A small multi-label image tagger, trained from scratch.
Model: 3.69M parameters, norm layernorm.
Rows from block 10 of a small multi-label image tagger, named by matrix and row number. Rows with one number belong to one neuron. Each number is 128 + 24 x the weight over its row's rms, rounded and kept within 0 to 255. All counts start at 0. Numbers have three digits each.
After each neuron's rows are labels from the 100 images, of 14848, where the neuron reaches its highest value: "responds to" is what is common among them; "colour at peak" is the nearest of a few named colours to the mean colour under the peak. Only what is clearly more common there than usual is listed. The data: reaction-diffusion patterns (Gray-Scott).
# fc1: MLP up (model.blocks.10.mlp.fc1.weight, 1024x256), inputs 64-127
# fc2: MLP down (model.blocks.10.mlp.fc2.weight, 256x1024, transposed), outputs 64-127

fc1.409:131171108122176116146122101121178108078117137120127160135106095133112118128119150110138131116095136105143108095099111096156108126141120150118049123151177164148133113135120126131125156146099136
fc2.409:110096129180141115123123115122186169113152122102124146146122071122120108134126116147148131146094059159114102186126138162120136115052154148074140130100162123117124133088137153150122202142151146
responds to: feed 0.046 kill 0.063; feed 0.058 kill 0.065
colour at peak: black

fc1.214:139154136169155127176134115119086122119129134062153133122117125163109141120120140131125157095132151115114149114153101091123112137113114157160133152140110174116148134105141126137148138141102094
fc2.214:096142178164156166116106119127132150133088092144121112141131133108143118114121136105093135110086141135110132113099142124135139150121154109112136086107129160107116127111152134064086145161113158
responds to: stretched; vivid
colour at peak: green

fc1.694:129125108114157164106136115112146192064144124093133097113120178132126110155101098109161150094124129145158146065155112131119136133123157129148148130159121125174136132120151145150172140115061099
fc2.694:134111114103131135118125136078126143159105143113118096147126123107136148128142126130127132104084132118089118109121129127088132094095124122145067138111138114121141131157129145131110134146140175
responds to: dark; feed 0.062 kill 0.061
colour at peak: black

fc1.286:140114115119102125111100129127088156127139150091088100134109118113143136119136145153134198125168120151112148123133095131172071122112154131132043110108167148113155173185164081127097110133115118
fc2.286:146125127089136134122144132157140117095113125153096110121151162148102149154133101167189126117099092148135139103135164116133088133149161162148139082115164144165127091092133128157128145104164149
responds to: warm
colour at peak: brown

fc1.357:135135127132149160135104117157133153121102151123130086099130110103178137167135151145135155123111101094104121140101123150189120130146128174064138149128105142136117107146130152143082081097140098
fc2.357:163131152132078115126113180112123137127136145155145129106167098112142146101098107126097084113155073085129144110131118125110138086157111127150179092058148129132110104141087181149156100119170155
responds to: feed 0.062 kill 0.061
colour at peak: black

fc1.257:136196115142115138091151102134106107152153112127090126153075110109101123181114076134136104109144127135125142134129123116146117119121154124186103139122107168133141109120138088164138133143097108
fc2.257:105170186134095125109120094119122092144138126070163129110126082109138107139088125148099125145124134186142119138107138137118125144095138122114153094137115108110119138120123176094124145113096146
responds to: feed 0.078 kill 0.061
colour at peak: black

fc1.386:169163147095136139138118075125100121148136107129133139131104142095092147139136137132120142114155142127152125111134089090143119097116099113129155126153120149144127130144137148150101147120089127
fc2.386:156169087102074147123122147123107103145107205187125139199140116098118119105108125131125139088136118122187159145110128108111131074162161144122098078109203111133144136085132133126165115119101129
responds to: feed 0.03 kill 0.062
colour at peak: black

fc1.323:154193114140147137136141123131107164133108109110103158125116105100123125155134129106129141131163133135123153129091122117137129117110110126128109139114110113123157093121123096148151092148104127
fc2.323:115163145121113134103146093129138103094117107104133125149085090149107104136108112160119120121086108177130193165098139146130113154112131102143126066150129119140124137115127112107139133098093155
responds to: feed 0.058 kill 0.065; stretched
colour at peak: black

fc1.397:113129113129118138114147130118156122152082121143119157126093113147115093139146120126167145111141161102112133110141128131139113136103139142116128123180152081119152148162159114115136099096105111
fc2.397:100157137124143178131111147151109114125139136134138114143141168124104111136142147138210138115143143135154144072133123154140111145160129126128104140125144139135132068124131099143106105188134108
responds to: pastel; grey
colour at peak: grey

fc1.14:146139142117108127168113137162140140116133125137113114149128146104091107105080144119138133120097112153177180086158114114097111139137158131143146163134103123111134192101156085093117115113142097
fc2.14:121166090119076125115131117112107135150083148112109105035093147127121145103144120123114094091094183110119129133135107117143174147150117082144134096157165101082102154134107157113128086088095132
responds to: earthy; feed 0.026 kill 0.055
colour at peak: black

fc1.132:113104116111114133166114073120184149096111100122121186117124107150108103156135146100158099115118119087123161118086127089171102126130177123107122123110148100134104120096135101142146156136120139
fc2.132:139120131154127126138104151142097109145116142131152140093136139157171096115117170149076113164135147105048126129103091153078146075143133130093141121110160122089110151100132138127177181118108129
responds to: embossed; grey; feed 0.058 kill 0.065
colour at peak: black

fc1.351:129140126113120102109109139150140123133104116123118144169102120122124140130157150177140136127143095101118092090135124109109101182120160151161128126140095077105154083119188139122153123090138121
fc2.351:137148155103129159079126144144100114083090110155088135119135159170150141114104073158140121136147117128131180102143085117124129151148150123131122096136121160160148091130092140135134123125104115
responds to: pastel
colour at peak: white; pink

fc1.340:139081126119110108113152116141065153149141124152085101109145108124117119152121128129087119118130152086125118095165122129121107148147133120110152112157126168157111114150148118129147080172086088
fc2.340:116150148149121160086112155123124086161160120114184111083138118143121148090106143106056093163141133128185120114107076119122140097141125101113148127121102116140123135160090107101160103153147160
responds to: earthy; warm
colour at peak: brown

fc1.55:122140102120125139109137149106113144148103132121078156181125125132098135115132125126136104123130155102110183109105123106158094189095173134148131129143081107130136116142152126134158113140142153
fc2.55:133179100096105161160127138125075120106099134144124112164123167121114162107182143179189117099116173148129143084134138123156115124139128134104134121135153169109106109163138116141162112121140124
responds to: grey
colour at peak: pink

fc1.609:145165128162136124123066130101111123118136122143124108164117138104122151130074168147127131103132141115145166151171105123156135154151077132191109137110119158152149153142121159157123136123161115
fc2.609:136090148110145125100159143161132155121153119133092139137156140130113107152099115130197176166154115164158155140123157125109157097128175101111106169104105163143122149129160116157129140127130121
responds to: cool; feed 0.078 kill 0.061
colour at peak: black

fc1.720:140157114148162145113109127171118128149122091113115168127090150117175111167129101117106132153130142161158152126152093129230079151156164122118119123119120126104131148169133114128121121098137104
fc2.720:097097132124151085097135141146142149150152149138138165086135130123136108144098118185124103132164099117141124149149111158116141143094132109099121154108097118129147139135137130121193193118170120
responds to: embossed; feed 0.078 kill 0.061
colour at peak: black

fc1.82:166121130098131144090119071129125155109123084091124146088123123120121124150133124142149096102134111119122118103074118124195097127109097149147136125124156106165138179125098168184142075153125116
fc2.82:120103132137119162132127172172112098161133128176140118114143160103114121129087129062091117143133103143144132139103092121089106112128140086152136125104099141123114153146147155094134178168137145
responds to: grey; stretched
colour at peak: black

fc1.235:155124130168131091130099125147105120142125077098115128156117116097136148156114111136132130115157138091150098109141110120162143121090090135150126159131080136169159100164134153210079162125166109
fc2.235:108102146155147113139123136133133137122145143134139155145108124182130096115150121116132159157125136147110106171152113140132150167116136105087158104169127146117147136125136096106169166156130119
responds to: stretched; dark
colour at peak: black

fc1.158:103147143131149121152093128094134130129075131138135115185142140133147139154119176208143198130156125119133113142112085139108138132139134125150108120140140136119150119125176146137101138092122090
fc2.158:137140127133089123114102116100126143143091117123184154114107117110150131059118189097019109145132140101115137135110073147126110116111142131109207112116115137083109139147090138121127123125141133
responds to: vivid
colour at peak: green

fc1.633:158129106102163160154135116127109154140147120133115137149091123126154110117133117143139108108153087149128185125118107122160145115145080152139061133145131139127137147140126148153094080141112128
fc2.633:168090103107151102168130135089124105106158150126108129164130141156157133162167114127155139119101098129124142141100143119108110091097169137120107128096159107091165134089149114113116179136119128
responds to: feed 0.039 kill 0.058
colour at peak: black

fc1.458:226138117121153116146114125134137130120143110114139102110152146159142103127111187134148142112112137101150126107123125112100127113134168122169125183134153148140117109162108132168096103137125165
fc2.458:164185113143100149122115186146137104138150147144147138097125084112113113104118144097133140124133128127146143127174132139108118103106121103068140158130100132159145109117135131141145096140074132
responds to: embossed; dark
colour at peak: black

fc1.225:120140142106128130159164121127166109102117130101068152175125093166113118154110136149094089138125072093089123158127135088082116126125134141133112134130118146145101116111122116174149138147126137
fc2.225:135122136134150145168096144120093103113148178163153152102132097151134089124112121124098141137138108101120166164132135157128136115138116120121127088090132101138141093189112145102130123140137162
responds to: embossed; earthy
colour at peak: black

fc1.764:105169112134142135102114074144140175113127101111112134135081137129140136132121096125117109172164142111139136057149091139131096149124151114083098103161150151171151068122157145117125161152136101
fc2.764:141106101104135129165145144122146155112172116137060118152144145168175154146138148118181147130103113144130132100143156077142106118143165100103082152122155111121105148115191105117171126128123129
responds to: stretched; dark
colour at peak: black

fc1.201:112148105137099123132095103095152134141153122127099082145134126132103088112075204137117110096134095112130137106163120096116149120121132157173192155115160141152136099124110155166121141105143128
fc2.201:129153116126122133116116127099184137115109140103141180116113108129113130104123120146109143183100112115116155129119101147130153081095135106107167170143129170104132166113119155145155152139184121
responds to: dark; cool
colour at peak: black

fc1.275:119156099156128122159167141140148121110061089127081093128119116121152128159132129119129123148143089133133117139139114129106062139097109158125107123129128120083171154139115069112120117161104121
fc2.275:114118187164116132096113161158112130103129165107130138108127150103116115151142128141133130146146096150150125161137134132103144137128066126105101112098122134078167152125151146150075155118120140
responds to: earthy
colour at peak: brown

fc1.48:140111131120134143125067129143108130101110123130142126155142119128093132144107164178111158148111113131158103127091107114106145121157135144151093151138164131121118118118151157203101113119117116
fc2.48:155152103113121129110092116103157165117113149164103125161125109075102128101133148107156138117134143146113128108137094103143146112107138137137160139154112148120138116124106172120141108107127129
responds to: dark
colour at peak: black

fc1.160:134131093098202109145161142112124127075081102110145145149106137131163146151131095135122129127155135123068148095136085153142079133092123138120153109148094130130143124173133140114128123166127125
fc2.160:146112127175148116137118151149139140104112170162105129134139143144125064147145093145163128137151130122112148128130117158124156126152117121119111140139106135134134130079161097144197130121149099
responds to: stretched; warm; dark
colour at peak: black

fc1.449:111130085134123088137106141146137125111127115097108147115115130093136144147103142103122123162141106158162146142151092128184129132129153155096126139159133129120132123100171202120115171101164119
fc2.449:154108123129163110122147083086120124115124102089136112143101131099106122116148125091103137123093149162144121169061139137154099067086107147132140129129111123110084139144163133084097163131095165
responds to: dark; feed 0.078 kill 0.061; feed 0.058 kill 0.065
colour at peak: black

fc1.418:156135139160078112150095137145119122117095129104141110120152115126143131171112125153102112107110141136111114113154140118112126117142084142142123104159096171131136132149130143131129125120147101
fc2.418:142093161137114138098126129136111152138155138106125113136120073086108048129117102150111106099105109099124142200091131101137120097069137123150146110112112141168118143138154140127102155102109157
responds to: feed 0.03 kill 0.057; feed 0.026 kill 0.055
colour at peak: brown

fc1.101:165112142109135160084118135119130129110143147113152127144140144102161140177121117155119123100097120134123104113153125068130150114148133133117098157112129149116112119124111123118116143122105109
fc2.101:143117129156158098145088137118113131116149105141124159147138143151146147167140111148148148087104106156131119128122167099102095137089134116116142136147134136154097095115160110132109120180126073
responds to: vivid
colour at peak: blue; green

fc1.638:121139102143138162138122093151118122129165112111130130119093141123118125129146172134161120131150144125118107121145100103152128145109078151103135134161140135137197083165138160123091100161106124
fc2.638:106162103142117121078086133091118074147147161115171167118103102176143137112142100103104083141158154163112134095142093115082116148109120150118135135150122133101179097161105118128110116103122147
responds to: feed 0.062 kill 0.061; feed 0.058 kill 0.065
colour at peak: black

fc1.291:098108119093099077120099125157092147145138113115135116117115127113089097141090145141177133154153135130124100129129099111128133145167136154146121143133157171135158105143144179156128105149114137
fc2.291:132094128145143108114104100141144157129120078134103153134138095143131160115111146135172086095140135121179133138117124074158103142079130163129114142156113147152118137127129154101113101133173112
responds to: dark; feed 0.062 kill 0.061
colour at peak: black

fc1.750:165184127136167129157134112112153140147147105121141161149113114114118113104113180120183134076127119105095132157112124111125150140095105135145082149140082097121146085175117093136123126121118093
fc2.750:128123110123153123138109137087125117123116140125114171146082094144131145131124133153138106144058127119142140119110131178132116145083097155140116083158133120105138106095145105120092140138134146
responds to: feed 0.058 kill 0.065
colour at peak: black

fc1.766:104118081132136150094113143112140137135138130111107156139106096135165131120055114126104104128158103119113107098112092152129145178112106193151125119147159137129129111137127156182151094149135131
fc2.766:097117160124150119135142131145095132108129129141115058118135146139174126160105077127140125160137101122151133169114143142175119154125113144124134074126109131127133131137109134105128150150147137
responds to: feed 0.039 kill 0.058; dark
colour at peak: black

fc1.90:106115110123143142134164131146143134079071096141089122151124145133131135148154138143172137164144104108141103099155125146120058114110145100133126146135149137113158122107136105106104033195116126
fc2.90:121130113156133131136109132133105150099102156123146137120121140077115125126141123140119131140128133112104146122146115138096198132149078099133097162130162100100127152133143126155127134142147130
responds to: earthy; warm
colour at peak: brown

fc1.616:201145150116168116098148115119124137138151105111123136110065141123096124137143157152132134058111104149104103151112134098139133069154076121143157116149122124112132151104133131138112109155128125
fc2.616:188137095121072116137130125101140125149131147145125110150156112113107139094146147108123133075098111122176142143109142138128098059133130122099117077107125128126112135091167105110115151148101127
responds to: feed 0.03 kill 0.062; pastel; feed 0.026 kill 0.059
colour at peak: grey

fc1.718:152150107163155097128136117147157145094141096147128142132113141138105152145138115135114136098142138141114107105152118116096131107113091121135144174127156125139161139143122090152163119130092102
fc2.718:166127132137078137114122109101146134104142143137111094141111114079098169069106156122108158091096133107161180166123120123073126100084113118156122068118113091165105152106158126105104137128119134
responds to: pastel
colour at peak: grey

fc1.287:153149134111119136113108113172080133151130097111138125124066133119133158127134148115107125085169115162098130122145112111128126120068083129175144144139103137148121137126109122119087128133069150
fc2.287:166158083116095144133146140136123110145106189163136138178136149152125121122137100162123111110134108131130162140099133132134120073160146110151119084113173116089130129089127103125193119129105121
responds to: feed 0.03 kill 0.062; earthy; feed 0.026 kill 0.059
colour at peak: black

fc1.268:141129132126142144127110085089087140138139101126162137160134114000136105121081111102120166168170087141172114135162114134157127103131105113168133099103114115116143133127138127114066133104122093
fc2.268:122130095142086100130101108145130109159108134119144190135106125120138111125157128136122115155139123135082123129128088165141124112138154144095144129139131122106144114131110119172160129126123124
responds to: dark
colour at peak: black

fc1.198:134145116137136108147148138124172147102083127133064152145086129118145177110107162150107136150133130113083129097121117083161150137134074130143152149123121125146105135145141134127159119145114110
fc2.198:111173115162122150146148102119103135116146109073107101134108130166134156123169126117158141111121112111185113171133171111143144186118126146100126107147121117123143115144117122140152115096141104
responds to: embossed; grey; feed 0.026 kill 0.059
colour at peak: grey

fc1.219:141199147157100139165111127119121095131109095113151142152152103075103154119110114129144125130143091098102113146106141152113141154142121139145066131093121173139150119138204127117102158093087084
fc2.219:135154106115130175121155144134148140146131150107122102100159181103138178128131085074140166091137134116169140151111106120179158122147098146173134107130130155122151125114130134125123103077108133
responds to: feed 0.078 kill 0.061
colour at peak: black

fc1.295:182131112119123155171132127122110141136095112132121103117126140120144155126105155128207126123115153141166124110130126117144105130105145127121130143129119173151126134137137190147122130117124133
fc2.295:144171162158112150130112122130133087137091156134170105123154140124127110096123123134084110100142144135135132148105106135108151146114082121113142077134160108101148142126122164086160109103128153
responds to: feed 0.078 kill 0.061
colour at peak: black

fc1.511:145109146147184088126154131130136138105120122097130129094116158147106111107146133152112158113136121070101165125150124094132111102140134124095112152193106137151124124114125099135099106135146126
fc2.511:133137118115141118105115097138163146148161127155135140128160123116102142117128126107121158139165105108158127161125126145134103157146105138115137098122120146143124121095126135094127149171114153
responds to: warm; feed 0.034 kill 0.0618
colour at peak: brown

fc1.645:131154121120144154109129116121110154103114118112119172162118115115183154148100145131140127131122101098138174177143088114139130138104146137125132152127126189141116135120112181141150156136176132
fc2.645:135133119130140117143127147143126156127109126104116111126112174143158175162118127104157155120135081110148120105118098109164097132165143139115118144065119132110150156123117121148143132134200109
responds to: embossed; dark
colour at peak: black

fc1.117:173135121113196142163099094129163186149145123135154120154104101112130128112141098142166125139130115101182128147148126135189144144124122133172029118169137117138124122136143122153110107131113078
fc2.117:145133097100134103148096147098142115108159130126110146146080089149133146146123137157143126116046092154130160126109136153121107119088105133136123087109148095125132137071146085114111165122149171
responds to: feed 0.058 kill 0.065; feed 0.078 kill 0.061
colour at peak: black

fc1.662:123125124124118140174162123115099129117113135106089122116152145132110134119124121139143131119088133052073126114115117099123123190095149125115151139182121171183119122147122126119149143121108150
fc2.662:135100145110122129156175118111111137124156122123121099142133158128101116126175162093104123110086147156129161140130128104113107129107150146207089133146116132169060176104179109105118117175133139
responds to: grey; feed 0.03 kill 0.057; feed 0.026 kill 0.055
colour at peak: grey

fc1.623:122140097123139104107146106157089149100144086111108132160118128137134127107122158116096119091152100141104122128107118120125111135129128175099122129122130114152136173117116119162159115127149112
fc2.623:130103116141144143120146117061146115110097171128115141152139125140108120103155119167113099159117106155101158155124135168147195068142093067136150120129151141108115127106117115123128135166128141
responds to: feed 0.058 kill 0.065; pastel
colour at peak: grey

fc1.327:119131138124089124091105124134132108111097129131095134153130122108095145170165118150164148110128150124090124126129128058117085123093166132112122115119090100093153112149140142137163109104162079
fc2.327:131151141100148141114129138110142136077130121148053148123121097123083144155124082145217162152122129145124156070146138144138150148133152106164110148132145130179105101113115151142115105149152143
responds to: pastel
colour at peak: white

fc1.170:219122145120190127104148125135120118145144102109145102107038125130099127141116152129126104067128110158104126115120121127147143090115073117134156153123125128117122131109095125166117137143145127
fc2.170:188147102131090114154140136110122106150144155149123109140153118131135126118154112121134123082110105126178170137103154133129092075151149110117115088108115140114119131101157113115128144108094123
responds to: feed 0.03 kill 0.062; dark; feed 0.026 kill 0.059
colour at peak: black

fc1.365:102115106113146117128130177115166153082040092142096111131131122138119139147153120122162116173126125122124133138159127118133057142064154134140140123159115122119143125114150098113144047160128120
fc2.365:132112139157142111125124129144105127106088177117159138109137144081139100139145129138122152160147124117120150140137105161137177139167094107165114166127107144101159149142136087163130148118119127
responds to: warm
colour at peak: brown

fc1.267:142130163148108137118123071118149101154129117086119089107065100101095122152130139109142165094165108120086171154158118113111155127113099155156143114162070102125160125145148128162090142115127094
fc2.267:094116103118159115162089130103088120190128121146137134142125087096138111158123107164123148096120127144108094130164140119124099154145119132114088145133136076167165109116146172133119098178135150
responds to: stretched; feed 0.026 kill 0.059
colour at peak: grey

fc1.503:149171135123204147155175108130145141148150100115139146144087126107138110114121127118158102091127117124142160182115100123146116141115095155171097165131113096097140125150126121120139130116133055
fc2.503:124118080110145112089153141128138135136132157090132171125082099148122146149143095167144103125082084148113183127118135180107124142080100115151087121136098120119136102087177086141118167104123148
responds to: feed 0.058 kill 0.065
colour at peak: black

fc1.147:128132118142150108127083116158161125131097087104115075169126172131131134133070083151126132122148115105110103088106112127114129114182112152159111149120113136184128130099133120132149125074167134
fc2.147:162126155159120167146110129162136140061156102161115085153141136144117119141130132168129161145106158151110139130140145050144164102128101090127107122133109157148087126153145141107140135146137123
responds to: cool
colour at peak: black

fc1.97:185138141084116105111080134141151126140138113125132163170125106115151113137115151129139145161134105087103140154142145119212117122135116112143065138155133156142111128152112088098139128150144117
fc2.97:122128131106175148150153112126150147104113084131113130156147167103140124143141128139147125165089111107152134151097147130163132145139106095188109121115129126128113135133131122149163154126127140
responds to: stretched; feed 0.046 kill 0.063
colour at peak: black

fc1.65:174132142112160101085112156085175131121100122105112113106126112141178155129117136161160168074151128112125150152146112082125135131112113121120124136134097159142131165117123166108127109131113114
fc2.65:142155158153113115103115088104084090122115116094114117120121128110156176094093178126094140125120125155105137130120127117125125147121119151123140108141108138093133144196137173097104144121102128
responds to: pastel; feed 0.058 kill 0.065
colour at peak: grey

fc1.532:177162110133149095142082073160121149129163117110149121122140150123165089148124151131133123138122156101140101125137135069158119123145125114136140162171145125174121160138134124132093137135124143
fc2.532:171117116121081128081084107050129118129124118186115135160110111086112129087137169096136152129109138112125116141111151152121151091110116144110129111136146118109128125145118097123119120159118099
responds to: cool; feed 0.058 kill 0.065; feed 0.046 kill 0.063
colour at peak: black

fc1.515:139159148134200141101127098161176208140106100117125123169113099102111131128148102125117119133148128110091123119131119124159078145124153107185101089106105155111149163148138103146135056113167115
fc2.515:141142135125093147116135142137080138120107124129148130097140163102166141141107132143121129125156174091089164121089138101119157109161087088133104115116118121105101137173129130130136120122098124
responds to: stretched; feed 0.078 kill 0.061
colour at peak: black

fc1.711:159130119145156168100101118129134157116132137095135161097111093112134118179100103140112164086132122129133159090134090093106154117122090166111094129156142172128144169108145167179110139103108132
fc2.711:123110135125112135192086156133105102038139130169092152152117146148108076138133099135179129175123107141136167108127142104105119155146178104152115132127125121183118143107156135134171180147116113
responds to: vivid
colour at peak: green

fc1.461:117133123107140135146087065109127145150172117129143140145120110155134114114112165116110151127150150129102115153117120141131187133131078141140097141119174129129128145138123149141118159059124146
fc2.461:114134128159091116122117160152094141164134172127193134089145118071146106126134144116104130139147143120131129145134105150171130110139152122123119130120119116124147149155117134125123140100124142
responds to: cool
colour at peak: black

fc1.249:127148122111119078143149142144143126094147123142128059089145093119110158126111133165097129080118112106096100089123149090116148144161127127131180124159132125111114124133088139147163121141108142
fc2.249:130155124152122132130089101129152108125138160122148163110132141148108120154127102131135077144127121132093149166178140164120157105138148133130173130137120171122147123101113129153151120107131139
responds to: embossed; vivid
colour at peak: blue

fc1.580:099153109147148125133097114143118157120145105148121129124095154128098116168105162107139168094126144146134134113120119092121156163160115120109122137116110192145107164126127136159138168109085072
fc2.580:101135151141096147119140150144144111146133117101157096186149118133131127128129140160151181101130141146112163132169117178120126166130126133126131137147168135130156138123139108152138141166122095
responds to: cool; feed 0.058 kill 0.065; feed 0.078 kill 0.061
colour at peak: green

fc1.279:107116142160165152129093157153142124129098154143143113126137125126123113142141191220129192107118153116130176122113104128120148137161130152153125117135180146110142124134175159143151110116142078
fc2.279:128098124167099131139126124148126108124157076095174130104101154142126134096118178127079152126127146122149145118101092122128093136094142118065136143133092122137118151127154123113117150159076091
responds to: vivid
colour at peak: blue

fc1.166:172118136151149122149146133135154116105088125125117103191141159128108153123149079140145105130134100047139089129137124109153089139146153134129112158179098119134122137154162122112152107137114130
fc2.166:145092180134116114120120109155110110125178113079157170098160148152127125128139151057104146118123085110171150150095137133127109124101110117107159095108093182094097114127116090128120169152116119
responds to: feed 0.03 kill 0.057
colour at peak: grey

fc1.682:127153158102135097145164099142163150125141153109084112077114175080139136125121121114140160138129093113139128109167140125152118121149159147072109122137110147106151106170148129117071118098074125
fc2.682:106134096112129134126120151141117102123152152124150142102127140098182136154126137124131120115152134134127100138118098119150133127159121096089117176124209103118179095106116100177134088071110104
responds to: earthy
colour at peak: black